Weights of a small CTC image transcriber.
Training: muon at rate 0.0056, 16300 steps, batches of 128.
Data: trained on numbers of one to four digits printed on busy colour backdrops, 295000 training examples, 7.1 epochs.
Rows from block 4 of a small CTC image transcriber, named by matrix and row number. Rows with one number belong to one neuron. Each number is 128 + 32 x the weight over its row's rms, rounded and kept within 0 to 255. All counts start at 0. Numbers have three digits each.
After each neuron's rows are labels from the 100 images, of 14976, where the neuron reaches its highest value: "peak on" is the class under the peak. Only what is clearly more common there than usual is listed. The data: numbers of one to four digits printed on busy colour backdrops. In brackets: how many of the 100, against the usual share in percent.
# fc1: MLP up (model.blocks.4.mlp.fc1.weight, 1024x256), inputs 0-85
# fc2: MLP down (model.blocks.4.mlp.fc2.weight, 256x1024, transposed), outputs 0-85

fc1.246:078178166143083097143185107132172088146105160109074132173104142084080078081184112186106118117119115126194136163149172092099130126141142159100131088144146125182145142102117216172126093154122067076142155175118154151120141192149157088154099117161105142148210110
fc2.246:027079204118144136107104123140093133141166096170168120076118107048123181125113130126070109155146091103138151065151136115098146103163077136176168139121164169073124134144107076163144145107139122145096125068163118175156085118185168146081201157147116105111130094
peak on: digit 2 (36 vs 0.2)

fc1.540:137183131159101081108111080176177114096117162083123124214085108104058095180175071164078132188043159087158137146113132165135107059085164124123099132070151154187084116144156117157153102126135075109142126113073097158150113142120164112118185129133134179154111118
fc2.540:122130167150127159015170112081125118102143112118173085041098115110147163078159137109019131044095103054120102153181074152079161129160116127106145156149162129183101098090133135169105117120108094176152116123116124134149094100153156117176136181087084094172132132
peak on: digit 2 (30 vs 0.2)

fc1.114:085113102176141096133120094155117134119158127148090138138096121066105169083173130149063093124196162156130167142074126112085147152177111127201152141076112139079129154146117166148121176089129109139128093135167130095162147128067121105150165109146162143117117136
fc2.114:106072123117103116093097169160125110148127104126114076094103155124153111144099123152107181109140097075110132144156154063116127118108113100102101071155135143149122185047106091142104122126127117122135109124143117158117223167175168100094133144136118119139109165
peak on: digit 4 (26 vs 0.4)

fc1.258:162154179148179081151099114108112035141123129105102125094127109166180126108144134153101161139147168116117106108103227117088122137132118145152154151130144147149089104088113145138136157151099096105127167157136104104133113197116161180151084157164124124060101143
fc2.258:123110199146164115132113130098128142137157084137102200101109144102108143135119117142155123053111097145080144063129124185118126115125145185110167137134170200102122096120097108154153090054040125156132156085168134151099098143100079194183094069113116146110132184
peak on: digit 8 (29 vs 0.4)

fc1.499:114110106106120138098131098098067099140101091096129155124124162121135157126150055113163083166102146114133109190172140102138133123132112134105204147181187150120121149128104102167139168146161131069064176086128151156086194137116112141187124103119115131154140099
fc2.499:180139114105157128186145157111165185209160114124137167126128123099178116103144136128116089148185182113129183125137135156083104132076112178169141189122148073151144084128159134041153133114123088123134198098126154106100139162105162153166134203122167087061150146
peak on: digit 6 (37 vs 0.3)

fc1.270:126146130152127161115119101157144093130082149177101168091220101108123120105133114127169105094135108129131082153072139122121141122109085086131153100103092121116077125161138088100193169151156111142060122133127095177117138139133108104158095144148108177092101098
fc2.270:171140152124136135117173130085123127100149139155125138149146151139121123165159113139170151206130136167101136112146130155159074146055191141187117115090076135138152131166149120083064094158131104090135060107082074129131116126072095129126145101169149114143130198
peak on: digit 7 (33 vs 0.2)

fc1.399:119128077163119150064128130134107146166156109130146126035120137120095135171091135188087161124190141094138120080160084126156076157182148223200163144123141146145120183120159118131085176121122132144061096111134116128087104099138113172090140170077174123170106172
fc2.399:109111174161118140112149094156193067103077150154102139208066096127149149091179099164126139100074149129130124171106168126068150123173111128203095139150146137155140197122111136068134105103100085125157090135115130121172095160177156181185087140111084189091104068
peak on: digit 8 (25 vs 0.4)

fc1.159:105169134103105150154122128176131079153113143134110161116130169142101041163190136168101125123117133089143119131153123168129118108106206100141117133169086155120112107163135123134174105128169145080124184090142049200109150092122180172130173158083164091078112106
fc2.159:080135088178115102082114111073075173110108114152103098136213054133100173137129076131139137132110133176200107100167116133127124182147097070135131100091145164151125133169108127099179153116108075091132065104128112138090124218113151148142121138129024106138201129
peak on: digit 7 (26 vs 0.2)

fc1.42:123178138096114128186144098121126075132129168086124200155098159110099107109161098121124083104131177114176149166113154111140149022140113128113151107141114139190087093173127174112158130113147105087160143194068079102150083111140106177120148170112185085184151137
fc2.42:063142163173105073139145144124138106087107105121111116095171131108163141106131113213100122131140086138126127167123134130059142133174141087146179095149170163131104082092164125140136086148064078174140156039128118080166083155147093125188149156131140160131115130
peak on: digit 2 (33 vs 0.2)

fc1.359:141155147130090108178128128182133151074149128059119149111151101104083106086187122083117127127085174138185084151127144096112128142098133159212073080163135188133113091082114113171137072119150103122122137108133124098102169175119098128154144123137126170142065099
fc2.359:087114112140158109096103089126085097140144090035077097118087165162135140199116140125099154156097131164135182119144085093145137141134171137067129138120061132122139109206170109112212115149114103164095167150119157140135113115145120134137092137112112107101129112
peak on: digit 5 (32 vs 0.2)

fc1.353:155087103159122186148175154105176118125100142168139043110149179139117101094161119107141125208150146132165145059073109151118084056111120142131160121105142092144174117104177191173093103156115116121117096186135082149101119129160112067092153151151144086137109147
fc2.353:139157192098107119137111138149087172136147116152100101156103125124167126157084178121139130102162095109093096112104206142160133121065119108159099207136133137179142142127137145135128144121149118141142145059078121155112141141090125177164115097189102121143146095
peak on: digit 3 (32 vs 0.2)

fc1.132:130115087077113151149124108135122141082085043125121137122099137100133137105140128088147169093118117102066117102096150061166132141163101138206130176157111144135144094094073107184145088137137147165169104164095121133140144081142132110127159165185161080136093188
fc2.132:132182135076069116131148132211190099134161138135136139059157107127112125145194154115168115143205112172094115135154157105137088159105163066088173141173123113058147157086117141078151147156076112157091161069133117134148105136137124171136139122079120109080130161
peak on: digit 8 (32 vs 0.4)

fc1.45:129201130098128137113117106124128137128129112138101085118156102158167121130146134176169107114145159097174100121136096099125160063193136122102128151124044160144151155095168144080124130122171151089152126117099109129111114133133116089130107146133081146073137183
fc2.45:100102071155128113133098120102145132122092164120122142223137141080150116158171152116133136143080161103112110076150121132151107160129126078122114080124192078139091132110112123110126105171116106122138152164103132146096173092138094111142098142119066110157175087
peak on: digit 7 (45 vs 0.2)